Weights of a small image classifier: 2.14M parameters.
Rows from block 3, named by matrix and row number. Rows with one number belong to one channel. Each number is 128 + 32 x the weight over the matrix's rms, rounded and kept within 0 to 255. All counts start at 0. Numbers have three digits each.
# convs1: first pointwise conv (model.blocks.3.convs.1.weight, 256x128x1x1), inputs 0-63
# convs3: second pointwise conv (model.blocks.3.convs.3.weight, 256x256x1x1, transposed), outputs 0-85
convs1.15:157106162174126096101115145150106182096138171069081179080157118066144165125125090121166128132122130137075168130177181137157108081174149096190136128124208127107147103144133172116100105110165156
convs3.15:141070167100111114165118147115124160121154090174097094132145137179159168092157193091138078222191135135131124177137112070064132139133133107191105141123100139133164067132185059121088146135124164145100096167192070113169098100166132140115125122117116096108114169
convs1.16:102134155141146124032131105149118143127146173151108111153132146085111135122121106160160116122067172124141122101110086118095131149050121136101071163119175136083111176123119142116096095086108113
convs3.16:148152150101112185060132111120113171141160092037138183127082118149126083097160129147125116069158145143118152126086082116104115082140121161161102106114135142130100149099075138125157129185143059121126129138134091174117110176100094150099170130146102105074135155
convs1.17:117140104165133084176091099174149116197138124164061138121111077150156070153121123135142112140138159058087133091151102095136119160136157136120104096106072160141161095135148116142094129135132144
convs3.17:080165168129113125115111109068221113153140100120136168148127103129098153084101187142157190150127149122130165171139117102150129185105146134126113075151118176091144141186162112074163185084092116157151092149192143153106134093070109136126088124110117124145122106
convs1.18:172174060153146149161153135175165103079120131127132102143122111114112105136130112199140180108080114149117157144084123083090095103169136200105153091166101158186137149093112128129082096122142105
convs3.18:079153118105085123142109077159145187112145089092087090175140165116067194171119123162082134124078083101091116129059136110141094083170090122164160125154106130130152133092125115102150131094125083076104093137134137063108146183171064123112136100173098135136130137
convs1.19:152106092128092132124096107153179153158175182086143113105132135112147163080117082123182118107126090108120081139137170127179117074091054071126125115146103162131146084107179105090134136127167099
convs3.19:145100149122149105148126196150085133182118129138143174167106055181098122133199136184084119123160143130106156123140131134165140113081120121120079141197141126166217111128139125049153111110156147130087100171141130103096116127148129140124128121118064141103132118
convs1.21:155065100145016114131135065146099129069106161144086130115129160143115129194118133222108142112118134139129091031100083106176085058127138117088109091126065057146138145082098125126078145075120125
convs3.21:161160100126173134086217121140124138126149219168059180125101098058115136115141101111189132111084109128094187139090096077162117120120099124120047130132139139079120138112144126111089107105139130164100153135113081189145119103124083083148168074163079136100141106
convs1.22:092130104163154065094210110133151070168093087097136138079095151151170160154138143189101108122122138116168204085134113148071104172116108121118133074121106147115134148142148162124118108126134110
convs3.22:112132151094168048146129087097136096103128134088159141090120112167117156159208138091158064115172154141166123153126218130164082129130095087183139117164130126142136165171131091129183159157147116070130116097143118137076119072092140177155111081160104156142134156
convs1.23:139152200220111108197097142125113168109119176207172096088150075097136196059161132121173184160106236120114147114042150094137203125096145131086092105101137166079197162112150180085136090173107081
convs3.23:096154107136143136044090124123143081147173139136126139114137186105111130134111148158101106193107135162173164174141140192140099091146129143117133112115119147138134173091110145141119150139128112099137140187119102095149052138153127137137139164154136129148140178
convs1.24:170136114114124124131041100104084143162110117154200157103130141169171131110140153087121136170143193049136156148056159104074174157149106160090121164115134165074129120186106156128213199196143145
convs3.24:142107101148147087136151158142115175118086116160116094134146165115113094111048122151139096158099144100132109165096119127025135102159132130149117157116086064153126092007109147060112127086116143048151095180147129154178140112110146067190073133172096090156104113
convs1.25:150163150136124102054114166095144142107124078139166120126134106130140153108098163155153122255102165091058154151137157208141131116102095106107119206142110168125113077098081126150133115085121126
convs3.25:187126133132144135159116093109105113105073166096132126101133169156095133127169176101115142172126084175162170097073106100108175164160144181130105167111166130110107154045112116100134138175101094140141045100060105115115114148118137060134127146140077128135182132
convs1.26:138137070129059142120194143141144136134147121136172091111124115152136113136160154169224132162143118123162063121159157112019075114157118157176131097161145162137148122091157141114143162054142098
convs3.26:128068163180122105141116171131136101111143169146157105130191143061179185158108149094099136124125079072153103134174107198174110115074089127055173129083127115101148099104140215132163100085089137089101140109147169123180123093166161115056102177053089125087129083
convs1.27:188117154106139119119092138082141180103133137200118131041167107195087053114094107146126156162165183141122113106111119145131149151185119108160115097167132129146135087136125102129077134163078086
convs3.27:130131173156149118098111128128158124092128140137181149100134167134155135148098136147124106162126090143122131143121136079082153154152137125200168118165247142116132149123155145117185132146129164090147140113109139133082157154162150098130190100138109074186177125
convs1.29:129151149138158112144104127126135147140106106128113117078187170099154138103100102135122137109167173126154152094076132121161104109088184097135217158205185148084109167098135135130132100077152149
convs3.29:115168130133087121103142135150113136124106089111173031158150133133084113098132080162046103129073180158128162155134057146078116150125149089152094117110107120085104160150140081132194180126126106110110122123120140143171093137063081132115180154132156159104161078
convs1.30:120093103133137120134127169158169195123130156126116125066133127145136121094112119127114125091152089095080133113100062157094175170122105150122060121134154128178128155121151129126120129156125130
convs3.30:110156160109099108169155146129143124159136128154140092092132133173141156140183126174129179110148130166102204150145146119129129177158143148089124143058036159135177143066131109194094101121103162124128161150167158115140183086137120127107113125134122099093102081
convs1.31:144126143145148118187142144160200153114065119072193137087139176152148134119165121140152139116104061054108109176126093159128152142115078151113108033165135132119121097076128137117124173140099133
convs3.31:129088156129167203139157106147141162144122178087141095130077137111135170125098139138127112108176074164155130122100132162107143116086174130143116150124150135050135115152110158189139108141118137124188124164146101090146144071130141145145200142168077123131132147
convs1.32:158157103090143080089197160127127092113132098104128075131127138124205151150140069094128096141129126116153116108115156135121188135137151074159154130146162135149112133095107156190092136098091150
convs3.32:123125130086097098095098115115132122136132149190159133176138165138197093138086139116141103132111116182158107160122135095120107130131124087127204143165094093096102139133138151104115136144108153153084137137124169095134123113108087101123125148071087091116134108
convs1.33:151169079072169129114128135137115135179089107117145119168120116089152123170091156082085166146135124131116190171093057124077116157132114131085124121099123112166126102171121127085136099104077162
convs3.33:140185122125073078172143125136166095133099172142110099144116142132108122128095109103091083161123104111150112173157157102244099142146124126155123094115190171181062139204114119128176091101176108125125146088053125122162124157141069096117103119087140124081093123
convs1.34:118138174162070149112143052088116140130115103110095109152147129100082151170149148233146110110106092096081124108181163162107172135152164145194144144064131178114149083123123132054118133192125137
convs3.34:136147061154106149168158102114157092141119140171156179208138142100024082122138115099142094139150113147153130113178148087146172084146205190172144160123100123130153129092146160147105187143085069094184123124099155152112105136047135092133113155117155096154144109
convs1.35:089145078137146127094143139106099142095087064196111160115160122071095152097095122128150128194091134122099124142164113087109142188083128148131165108040105116161129081111104135132087163155151178
convs3.35:101161118129134111089238057146130108151135145084119109185135099096119151174101187085164073104107135174081166156152202119111132101127112093157160113095116159145165138167164111129089109100110077129104139120146126114104107100121139149103133154148091104137147173
convs1.36:094165084128141129173118173154135156122114126158094140144194121087126061095058074098173143170131142131106161072152149111102097106123145135114128130187130166129101094126153151101114065121150127
convs3.36:133126081116152150137139126126087087107105130112128133158097108115104153158141140179099147167115112147139113161129164152155095164128129123120150184124113071164179115182092138128117130141120107090157125134133099149094129082072204188194152093107111075147128116
convs1.37:148110129101138131094067185117093115154116133116030116096136128138066080118113139176091076100112134098107093103130123125103133065114145126181180119097041137130170144130081129129105155114180156
convs3.37:119126082089120108153102195077156144099131115071103114134142155135156133113181118131166100179082103156102109141176093091127119154070151161089149157160138142177144110111123081079157158119162130164132136148137109150116058117166076139071110102122105148172089148
convs1.38:074178138151171137186127156074100105145150136160140091157189077074142100128108098116145171129096092129117142180184096118087164174156104135097103087136136148167115132130180111159127150163143119
convs3.38:111184096148120207099194119106175131154132154171093061113156154181143190125142128096110100091123125132144132115168163148197145127141127090167185177080131083100116084077121155119178147110138116155063119118151147158149099164117110104121130121110134138120062203
convs1.40:160131125146153096105130118119103125150100122119114138140142179151167117174089142134113111125118171171169157190175142132161078143134146125115127072124108097116158114138088135109052168183108112
convs3.40:091139137123089108088117185136153102116096148136158145137126072147096109065170152140148124118101053147145125130159135165080153129085161128107153135142112112161095152108102119121168092164107142200065094146078180118107173120162138113102100095064142176118148190
convs1.41:143121160151106118145115106111144158138147184161141158155140094130201114118102108087090121119081168097149066130149176126150118094138122096150117159148086088132113136135096125205121125125081150
convs3.41:166142159158077090150197150064159175135142129073170147165123108082160123106172153192098062139068159097125156150111120113101085137148152138168135149094155141148152212127148138127112128127135183117093138153152146107143131197125094064106156094130154089142109071
convs1.42:097134113170146109162096150096080182188136073126106111119132119081157109180135148157079159093154170119092114116171106093152175165130207132158197143180112081121102110145194147055146117129100136
convs3.42:076173113124108102114146128119123150109099094144088174124115074075123117162137134079126120106119156133109087118166115143177097118131082100143132114044121169106103138175113150116140132145152128093174101094167109128205115192147113073170109105107132146120122097
convs1.43:073155087142086066084122134120163149133148180174146097134081143145150158126147171104138148155114148140141108102196120163153137146133104091112135091109124162129135174098159108120163110063136197
convs3.43:164155031148148126096150082076179143121048082082133121144143081154052073093097071087150085133075151221186131171078090136138158180133159112141177090101105146085125122133142098115148109104158132154120113161131107069112087140096126078125090155151126120137177103
convs1.44:135149142126115146162168071146165144132142040116173135111090158155154133169068148094147107104121095093131132088157104138105135107085149124123136115139102182105093145096146172087159143081150101
convs3.44:109135099157073095125121147136145115111108167091083070105136081080154085140143152130095099147080104179098143096129118084124130138136141171200149152115085139116158122140129122145104158130155096193141188132102175149126135113184085113106158104086150150129130173
convs1.45:073146190134102122108180160159114132142135059161196068136165053155172172147062154097139150169131119141188110162124165131107147177141095116122083106110095095150144095119147166117130108112123124
convs3.45:122139141164146125122132159103115143141218126151114120198159187146156087165167132135140146141166077068098092165100154092095112084119119132058147178107107108149163178151080092112064192129185098122145111145100070102088123134094162087141151085108176149108094104
convs1.48:078153083081142101113162124098143084129103139132065128048141126147113148196105150124082114057100050116107115155146149078187153172129112114109155112136115147147114162074151103084144198096187103
convs3.48:143142170102122036088147126152176120114134132118115159068154107108201153135165138136110153078125142050172127151156122193108180138178146085139096182116120093135134143078098070103159155139153090071104141134128101123174115127123125118111147112150147126108169080
convs1.50:135100126118145091152151099110117113097111085183097124145133103135127177183101130115122183137100141130066122103064111155152150115145103088130099081072118087084110101129184149171108139140110074
convs3.50:122092130111110058111162160138119057154162114067139171089111143182112127159134045150118168107162162167086149047143125132143101101125104098113131130153151202134092138117107085139190163103165088097140188121170065138119083140117126103135150153113092160108149182
convs1.51:123146164112158089131125147146141133083152115163113144163133143055121099144140160188156137067121146170141166117184165173176083129079124137124102109157125117118122201149106123127122088107125086
convs3.51:078115172107126149150106114127130136099121155105184112159176087124144131144129114153137144131162135154149194131110118114132149129099148065116112146168101155137106092177116177094130090096174168151140070116150179170130166135158125142147160157161062208127131126
convs1.53:191228096116128148081121120166136130062114120084143086133124116094178100107077159200116121182106070116074143114112140122134152104075125148096121179173155134098150122159141129109145173053121165
convs3.53:108134105100098125117141158192127149164131137148102111099143139082169118151097195143140099091147144132113089119127176131158139108141104157163165127185136145152151074140090101141121164144130084141157112129138189161113157131141112108155196136140098112121103145
convs1.54:108148165209159037080118190156137092144106126181086170138131126150146168072115056116114134156113102189178103110196158121127140120138124096178098192136117126106112162209092157139125149103162175
convs3.54:177113157102139073066160133117251125148136123172145130146118104157135142162190148147151112146122144066166098108151169101150153076114141118122058131105132105098203222094142160092148123136127123100157115113106150101152160135121072170108096144154224085086150151
convs1.55:139158152134101093065135112137093053091111132111153094151101140129124135072144097091147146187167097207177183163177175138147156145130115114143127137128170121114092255174126109105138166140135175
convs3.55:120105165166123114109129189143068138130128088130158094085097178148142141099093098145129117146034085146048132139202156162161077177087163167143099107155094148131164092141223115131158138173130115165098097123187127107028111140171093143193117174148177154155158099
convs1.56:112112100148081131155142094124138075167151100108170124137130088221138164145097132097083102089161108147112072113102127113146100153131068166182091152166116087140123136094100093056129062131128095
convs3.56:123170146187166167165164151114168155125145086149152172101057127193110176131152116127106155155021139134134127042136078090061100178111163137088118155116154133091160155098155080153082065150180124120042148094141159133166141122087165087101108100141096140143193122
convs1.57:158138110139199115091179127130136105134135088158147135092138135149153138096093113133163148138091138160087107110144161167114098108065145074097132136176150140091109150165086121151102140080080174
convs3.57:142091146171163117130094135152178126109169162128131115112118167145162106078120143117153132162187120087084140121168129126137112129078068137150081086120111088137193141132115184136128151078131164163150098157148122226154161129129124127152088158161105093139192136
convs1.58:123083133121121102079098116220100174115157156116173142127137102154112184137043137118157151112133115078082101164113154061169181058135087129162170178176119115121122091150100147103139116128097130
convs3.58:153102122149143128067086102096201101150092118051083158119255100154116144126138102108121113094085122122180163136155126121126159225136128136100117130131117102100149133154130138149143113170051108127134126118155128080136118084151149099112094105041155128158140108
convs1.59:112140124073161175094103066104116144128115163119144133131134096101140104156096111151131129163123100194118128103061084100052203104151092154220090096154116135162109113162141116097124130174081177
convs3.59:112142113123087153150108164105136127142109128078161158169069120045056115177113102145161097126143139117116158199149146096155169079049097102161147105150135113100119151188128098132055178130189137144184184049103147117131090169108127144138093097127150119121068158
convs1.60:132121178127098086149176138117137128132133122113104089091137119143122180123113153151139149111148116100139069138131110092104109111113151100132149129106059163128120160132112162117120129131151082
convs3.60:114145069116112183148119151121115167144151100118141117120145112138122124092138095167083079126113141126112108142098131137155089132124130117139122162154098141149101125116106119096134090139145063112144124141111136108067123145053149088155142122118180165128145120
convs1.61:040163180173122174150131121163096124093114184104107074128109170203127145069083147192169113116084158100111163129125107118093141120079117152168142154138127149147127141128145121144120119118169133
convs3.61:124098142083111159103114181095108102188095115113117123095135113153108104137161110128161103159101115086174129152102142196147107121113085086096125123127163122105101143120182142107112164105126099132137119136160164082128070111160160115099108078127156127119181104
convs1.62:119194147107130092199083091135075184165139140160133162140114130111125109081114134155091151114126119150100202165112117112141131123156121118178110136127136123104141135137156072127169114130127179
convs3.62:098104088138161202101114125094083138123116124144085136105124118158126079144143160155194076108147148181133140156114136070080136106157171132098184117113170081175158103121164123078092079084133153211102144090139129120130134148097104135148122129119131118162105118
convs1.63:121144130134181124125099143129167143111120141118068129150159184104115152129082110079149145139102090102102094070133152102193126143138122130109119149099114096110113092115139111145126106140109100
convs3.63:165108123116139139112162158113155158083106114162169102160142135107137121118159160159154118125109152117132060114148142154126137126108135146171125153129107108194123098100109104182145078147131139132147129078121155118098166114171100173126062115123067130141126148
convs1.64:117095117146146095150130149138179182067112127133114130116203140040156143171148102123131133147108138096154122118171093180198189152033141100160145119130086083177114128123136112123110120069139110
convs3.64:102155103150151164098116139140162100166134126139152097140146143133147182161149191123154129099148159171117137152132180125139160165112088147174130097186112146187110146125116138161087150191089098154173107164128048157101098134115118109106127086090134124133130108
convs1.65:171060101152098153154086100219167123054091127162141103141110185118165137161126138169238120247096076128114130099153109106103095206128147125131030158180131068067133084110078123101144137133145117
convs3.65:151150123118100140132111123074135104097125157107157139074120119079133122099097185083255145086163159122085150116050165080095171090136141085123162108172058131116095093157249177155153078171109147150069129130202094149134155138113097082153157153149132101062133113
convs1.66:170118143190074119172126139122122104068113151108145145167188182130152085150109128211153111131149143130153179185071195141107101124142170157115139146172160130143116167080098176127119114107166099
convs3.66:084132108097108131068082132161091163061136174073119155137137169156117184158056237160165142093151116100121095102073136092135169162112094090091124117136138135104153017208134124115144070097086115068125127160134101154135098205115166133163152152122142173164084129
convs1.67:100138148139143107149135146139139069123047012212086067140146153112104134152120085109103138183147128143164127194067087090052157155120110116107161115095097172113106093150105179139125169189181178
convs3.67:106131108111134115091099089086124140155082194145153073103102105150167112138190171094089157099140127144128086152091156063178089160083133183165129124139105089181113117128110125103153138150051086122176120133144152119095138103170112138105118136127144168137094132
convs1.68:103166154144100110175120131168090180125128130185112088123130142176175127123157116108135119148135144136151141113119127076112165149140117130155113134120164133122123167101149170147198087152116109
convs3.68:098106140104140095160163114125125130116168055100123106087142088183146189120074134146092130185147061139136144151165119130164171155119072146106107124125122121101133133106169183112140072105077143142091152137179145159139102192153162130091154097112104131151125146
convs1.155:159090140134112094135135153152113082139162124165111103128115138087106140157131106112125097144144120162139134132101201106177106078106135123134129193134138133102120111142083173087161131103110124
convs3.155:183125116090137130131149151132121134118141126157116032138211065146056128076110109071073105132136141130092199150199137150130064069143147125142092126095160144147133068135156154089146184119115114158139137110121165117084131127145094097134117167056084074180082159
convs1.156:154120166112095115100106107135164125090154158136125124088095134102126137111108126104118118172154161107135119127137172139092084108118111109124151107142130119095126107092156164134117127127134132
convs3.156:139141115150132108161088119083107108126129194141187127130141123163137132175110093155131102140131115101129181133157158088086116093084120121107133115144125104127113093103146174067168077125124189137146065114194102118095146154155183116095096154134134136152113120
convs1.157:154123180134141093178186151073122149124132136077126138074080190138203083150205107097133123095175096100102177139190153139090138191126165104170159107116160113105139046110191087120109132104122160
convs3.157:151072170207122151072236123160133071136102165182130078133157072149151172194109162056097105087162100146130142129157138142110091057112126143095098137144116155140129088135128158177185086096077064124155098141141124084103141101154101128141108146063152106148148166
convs1.158:122126170160166087118103174111116091074118110126078124100177139173158179090173115116095142127122096114144142138090096109108123161145082103176098167173157133108091118106102160187157103103077161
convs3.158:085150141161128183157142122148105133148118095133109085127123129151149103181144176116106161122136139153117124125124174138153108180137089135129141153133159159101115119109102160159158100086111073099122165128134073154138119131082119136149177112181100115177090116
convs1.159:098194139140182175126118110124103082189114121130135126133112084117059145075123120071170131126122169152136154158060099105094158140121146125188090086103171132087118155191091154144122174125103200
convs3.159:123076098129135117180088066129124097121108125145102160175127067139113144176141084106161186124156144101213152125065122140075115149095115089107121127105108100161123129135131158096105110127109080085157100062095107171133126130106100113084147117104112193139126154
convs1.160:139139138146133078176169158157128076013099112163108108114109136124120151184149122109091122094134103119150128160148113114116110148116138099156169165105091111111108126134100177127128075152183152
convs3.160:130138135171103130068182127088142134148125138120101156132084116146087136125074142157101165170137166175115168152149154186140059093168182123187130178225106114183075130155141121137145109088144169156131166118119142073031165121097076058167177053151127137178177136
convs1.161:171146117228145151162105142158097067199174155160114142094121123143117116186093130157139112035111157062112149124162136091161076135095160110152135111134159166132124096159148125143118114160090184
convs3.161:127143142102162130124136213147164160121113152081116149125110133131170108142094115109125119069078129127092055124097161155110102133124168153116125169119158128118161129130144137128129142154125199065189107126196164148148153115170151099136158135152167116134069168
convs1.162:090168099141107101163129130103120124151168182185109061125142154117118205113134116134138125137087143158128103099170098084146148132140149175149206167187126115145146131076159128141154059142106115
convs3.162:115146117138108132133169126140094109126158120218148135146118087083120106119103126151079096129099160136100144151131107155143106128153121155133138161095125144116137118185162162130173123177148111148173108101163138155034134107113069129143145140141191098166127123
convs1.163:112181147142129117122139143097097130081111145126063127126135112198138172076149077163146118156120141099132132158080129176115130107118103189143189195145105132133132076134142124102103152146099180
convs3.163:149132145119132214171129088130126096122115132091138144089124148132200125122111118143090119168165105150095118134173122140152121094095138058078198095113166143134140102054118149148084096107112143141142156106163133194131090158162119091139157180108107128086156086
convs1.164:113152118214101130149149151116081136119155108109141090140154104131110160091135175172160132136142136134136103079147147111144095098112138127107157146163087193166129137133072171185141214107183142
convs3.164:140190122140169126124149113142111099094121100142161140171123120117050129125139113154154166141100155143098143115133138157149118129142059126138103114149166105078081115135163108210075136127134138123168158129096142177250178127109164147115125180109083089115091142
convs1.165:083147093161093095171110095157162137120104112103093198145135191114166146149131133105064156077121128116152141110131165095139058095142101137089146165164180092098096170099166134123123143149091168
convs3.165:148166118131101131097174133126162113111130130092152139137137063084114151180066093124134194153119181201133166105090112166105144179127142138211145082130162139102165072080136142070100176122128145150153096130186110124098124112168106119174109145173144120137143122
convs1.166:177151105162110155148127133162111168157141149128137127155151173116164158148149159097102120155106125093081150162064083119112125166157158123130147114120127106197082084172082193080180170097145147
convs3.166:160121122097138144120044099107106118145121085130072102099162091158147163046139142119079102104173113142146170135087177114151146100118089134086145149163081105119176062171177075040076090089158178121175078159116111135163129122212155109127119072117097158154101151
convs1.167:181088092146130134083131168136071114184135161211120126075197163101076062132139062122125131090162142113088141105145157152122168147114146099132041104147142081130155133107106138128091180125104087
convs3.167:114209103154078143158136141146133168128150166153087116149155134090150107139110132079113106118087140175158126138096216112099077137128187223122167129200151079127140134050186141073106151128109155097176122115140154089172159161132107174110153180160125150137195118
convs1.168:081115112161108094105132140079126138105139128132145152124173128185173092127092135140081187145136179114102065120134111153160167104104022132146108136112154153086133152151166110176140134140100096
convs3.168:134095156121152056223106136157130125147125134154134101082125143145097163146124134100118101101159101098134085147119155084137157097135108162150082056052123113173125100115181107172096088116150137170110178146210173163125172175108152096157163129143146090136110161
convs1.169:179162098185152129140136165132134186156134138079210111114143165165150091117033135095178191129126172152153130033104153106120133118168085153142073066161143118070145164094181097147111079139148073
convs3.169:100144131126159143118178130135116107122143146135117166159136110116143152157110125125138132143057129115134162099115111128144006141112223119093125149148125109109095141105194120125096100051179152149117147106109111159162207107070170134135155080142144146130123129
convs1.170:061138154120097176101135093178124136143142098172152088122150127108080097135139123148105160110164157056113129111114101157144125102140108086177168128182143118173080151167134121126121161080165098
convs3.170:159146128084126176125187077158133143158035129142167112137108161146147087110191164143192091080152126138140140128117068090061130157122127082185126149116168110105112148134150114169074079160178170120112121146157151089144174136165136144217255112103113083164151145
convs1.171:118122127162212138186096107061086145198176122106099138087103173099145112093129063124146123131149095000125117115125135191125131089053133123140127093164090124130127089126158068109083099118122147
convs3.171:138100117158165139150152148170150127161110129148129160145255101071110120129160167162128117170155147105129136159112104115172147114146123089109103065092127119173181127105130103124120136128148103117140123151123155113127172099127086150149081138110107131105117105
convs1.172:117114126111104131150175174148110174164109078098171126176163129123131115067113125097172090172134127113163105129021164103098132126147148125172085132110131094092125089110062134134142103116070125
convs3.172:137145158112134131097095131114101153016185130138109180108162167107160127101156157106136155136102130188094133146151099152108078092129132129117177100149127184138092110139140131169147115128152127152057192091092115154162196155153134144130159137130137138108117142
convs1.173:120131101121095098126139138166115132125104137108132186143186165128123160190122126139129145128121127173147132147117126116080081126121108169124112101130168056110143113121109091072100114149165127
convs3.173:128115141126142101175080101128103094158132119149160136151151122163139120159155071218114188105076117117082120122120111148106160091120177135099153157139133134168133134155081122135129132076184128140156126128120101092111149136178081155057138169106141072157117167
convs1.174:104077176211155095132163171133190117155090157107157177125189076141148142078130108121131122134120094096148139137149124138079190152134115155148121147192169135145053160189207108124134093116105138
convs3.174:124132096120176055116112136120137125124137126137151075126122103158146113075155207149109204147049115112191148103068103178111151114100058099111183157100099125185130151117167093140114053164084143114117119108144125153132182142124120139134173103129157109169133162
convs1.175:153121200133103119102172062146163151119099161154124149168128137108140150109097064201154129164091071178164100084088189121147172182150122124132141157133145133094138168103164182091095130075177122
convs3.175:103169111091195070149108121136209106107119120150108137137225127188200118134117118118091129148128145145176129168188150139127110147106139137111146153147135052177131136131112184125092171078123087086116136139095165143069173201142103134154101064111168130119108080
convs1.176:040164219079093142124131148101120144181137140163157116119140126111075139090169105097159095113084186109155107102165174117141123076137171157106167169146128211173092152119108101097129126083172221
convs3.176:129094074128141131098162091079107107196155169142099116112135127083111123125150110144167105177211143149158130097098216145108096105111091172077098094107072137150068083142086072113144112090114181110139129152095141123109111101101117146138151125136134102150182124
convs1.177:148177134157162127123118119119098100200129073123134107134108145107160158098137110081118120110129148127121114137066112084150102079150170110151133192167149121182104071065154115097125140090178053
convs3.177:169145150116155164133133142130100161162105085134185146114125127124152083166127135064086146142071150151136147081106169105145131131085108093149145098089116053149125144126095130167197111104149127132131161086115116129112079126112119164137119113102123128125108176
convs1.178:116131084156142155114111070116114094076146141169139113183133096084065135108111121147113108138057096089116095151137196125105116180128241137134103154130128134160136092186135128110163122087084102
convs3.178:067156158109078134105144106112106131050126164147098148136076097121180158088120130141121096162116089118123125132100092056140086140144146119101094130189173104108136120137127085144164088148122141137120120129102106040126110161117167135150098113116160082107170042
convs1.179:128148115141073086082121081132149137110050131221107148089126146136120067076075093101133109132106094129136134158133112137130123162154126064135097161062146142153159139126155154154109118107094087
convs3.179:121127144154117159070140188129154168130142134137133155126122142158104145119059179181113113105190099066132121143104083106109136166121110082112184149138097145215107116138122122127131167085087131129098110149107153190157140135101096051145134093120094113121115130
convs1.180:179149165107151151136169096147115090170151101110111098108055144159058144108135178162142153149162131174121145166145136144114106167164133117172090084151079118163148113136173154159137119075165148
convs3.180:106212138124088070123174108114136187104105152120137139139127155166145140142082144137170118141116099189153035156113125169132118125102142156130160114138108144052134171148133149107088086124145113156142138133098141150079213136181120115133140144148145115083169096
convs1.182:177107192125150137144123162177112137114181136120136109117129060156146138152147115143193175166126218136131099107093135061110137152116090125082138153113131188108094177090084134112135128150081082
convs3.182:065168101119078094128121103159181093136078164128091089100149156133081120119096147051164126162168117126112140147120137123082129188106132084177113140125136125131095108105096111082155145150143126168171141104124083133091158114145137190100133116094123139136143122
convs1.183:118108130109157083110111105092141135138147096107160146118092154166116134132073072137088120093112114143096071111137102170132103132079122081137141132151171140141147116101110173142129140098073113
convs3.183:168103122091104129148113163162122115162120083086120108169134096191100099103140079153143173164127097093130135148143111102103127090142197130101156109167126119194140193138144132114136105127107131193144136158142132058139151141132167106088156051093124145101114085
convs1.184:133155149085126121144089215143097087097165137133101206121072161152123164155108150110136187134129208166184085172140122109166099115160101167148122136150098117126102088119093070104090148118097128
convs3.184:132154159118125140113095200137115179159138143164157140172118146156080125018121120133150116117096120122135072161068118147146153121122140120117174130122133142177094133187095108120136088125117218166131171133117139114133094138116151131120160111119142093154145078
convs1.185:097108131110169101151132096091167134087107138165132161105116095152076090094086132159181096152162163098093118104097065155133065125082108139127057108141117137169109168132095104114094181128162146
convs3.185:149179128120095163159161118143139128135163114129141150145088102132053124181142076133077106158087123193134102148102137156092130139180184143091146103184112119101082097054058130131156134098154125104176159222119063147166089139126131095138049121057115100215145092
convs1.186:149103128126145179151127121124144100099124107063142150127149096165160020132096058108168159108094110190162150150182108154100104098123194102114148147133144164087174154119125122135159186118083122
convs3.186:118094124156127121140131089082109132081130118108171153140127098085098158096079124151110131150194192117101136111115166109136100084074161147127106173140093129108100143091141117117159114147105109120065129157105126080118118125143113157118117113141114152123115060
convs1.187:153147135177159131145140170119158095153104121172074112133092145131163113155139104104068187094118114178147112125024134072122103123125067053164114132098092102067152127133118181093140133126082087
convs3.187:038113089110145144132156115160122102132150130105143150114123130151138155102096086146109117119183109151147081125112208067129135101101110149056145100132187108114120078066071129038074130077149145078150162138080108142141150130093114101120088152122101069134170135
convs1.190:120088127086143088147130100116160178102151111154124152115170207104160107175111121114135099104127111166147136129148123125109137123091113151061098090115112143106142158088140175166132180129045134
convs3.190:169176185121122123181133138114082134152128104161067141160128125116137095082109101137123130108080106124126130169117108119193123127139161124137163153099129109124091163142115124138152084098122088148097155130109190130112124154132138084114179096110143178104083141
convs1.191:226120124149133144181067152115118063128143192128164124138160123078147150109161086104127152149047173106145222093118120165121106164148163194162133125139108143134170132134070083138110199164138208
convs3.191:107121150127110101135186076101131177177153149134073076151155130087138067125091097099093095179135072098146184058130121065209137117091096158076131074135049153157081082160146091153085172156084130121133126145149158110164154130107178121068133189194116164175097110
convs1.193:158072132010125122198159150150095100149093128130101116123122145170157065067111166123197123178131137133161098115126148172098115135159109090128136126189121114107127107147082126114149131138139129
convs3.193:164131112107111117149143113080145159115135152189150138099081113111073131110101135218096113146130165085132209151134126151115133141140170142150104146151079147153185145129113165138133113122157060115080138119101149127144141144189118086100127120156104164141081153
convs1.194:153087141083163141130123123080127082157087114147190136173109152164111171092140136191185146148123192158133083165143163112080069082224079088120106080094104157081148099088126126194146085110116107
convs3.194:094204082117192090124141158142117145124142120128175159074122161135114089064120102174099113141114138122125076121145085119101155108211171131153122140118091156142163104112096067114073139138121151092146108175113158096101047086127113068084159135142091112146121094
convs1.195:097155130101088195131095109186160120068109130079173118185129093107137083184121118130117123170139127153175057111150096112127130085080125152140130139151158146090111128080124124044135094154133098
convs3.195:124142159179144206126222073154101116098136122124122088112091160087151148119091151182061073171125092143106139139076143114078117164084103147127122132101108098071070154131115087117105122190124131085120106067121128096105103175073153173075139147145138113122185133
convs1.196:122051098160091080094200142104128079098156127122127134119127142099165142161136112139112135113154137119135097087118137071128155125135198131141132115121175110152119137122088126112197126096083154
convs3.196:118167152151174148150085143125157167113106092156159163158123134130146127140099105100126148130131121079171135130147132122112170091131219070127146125087127138072074106127135168074111149140183121141150157132132139134138142123101152163114127206114172115119144107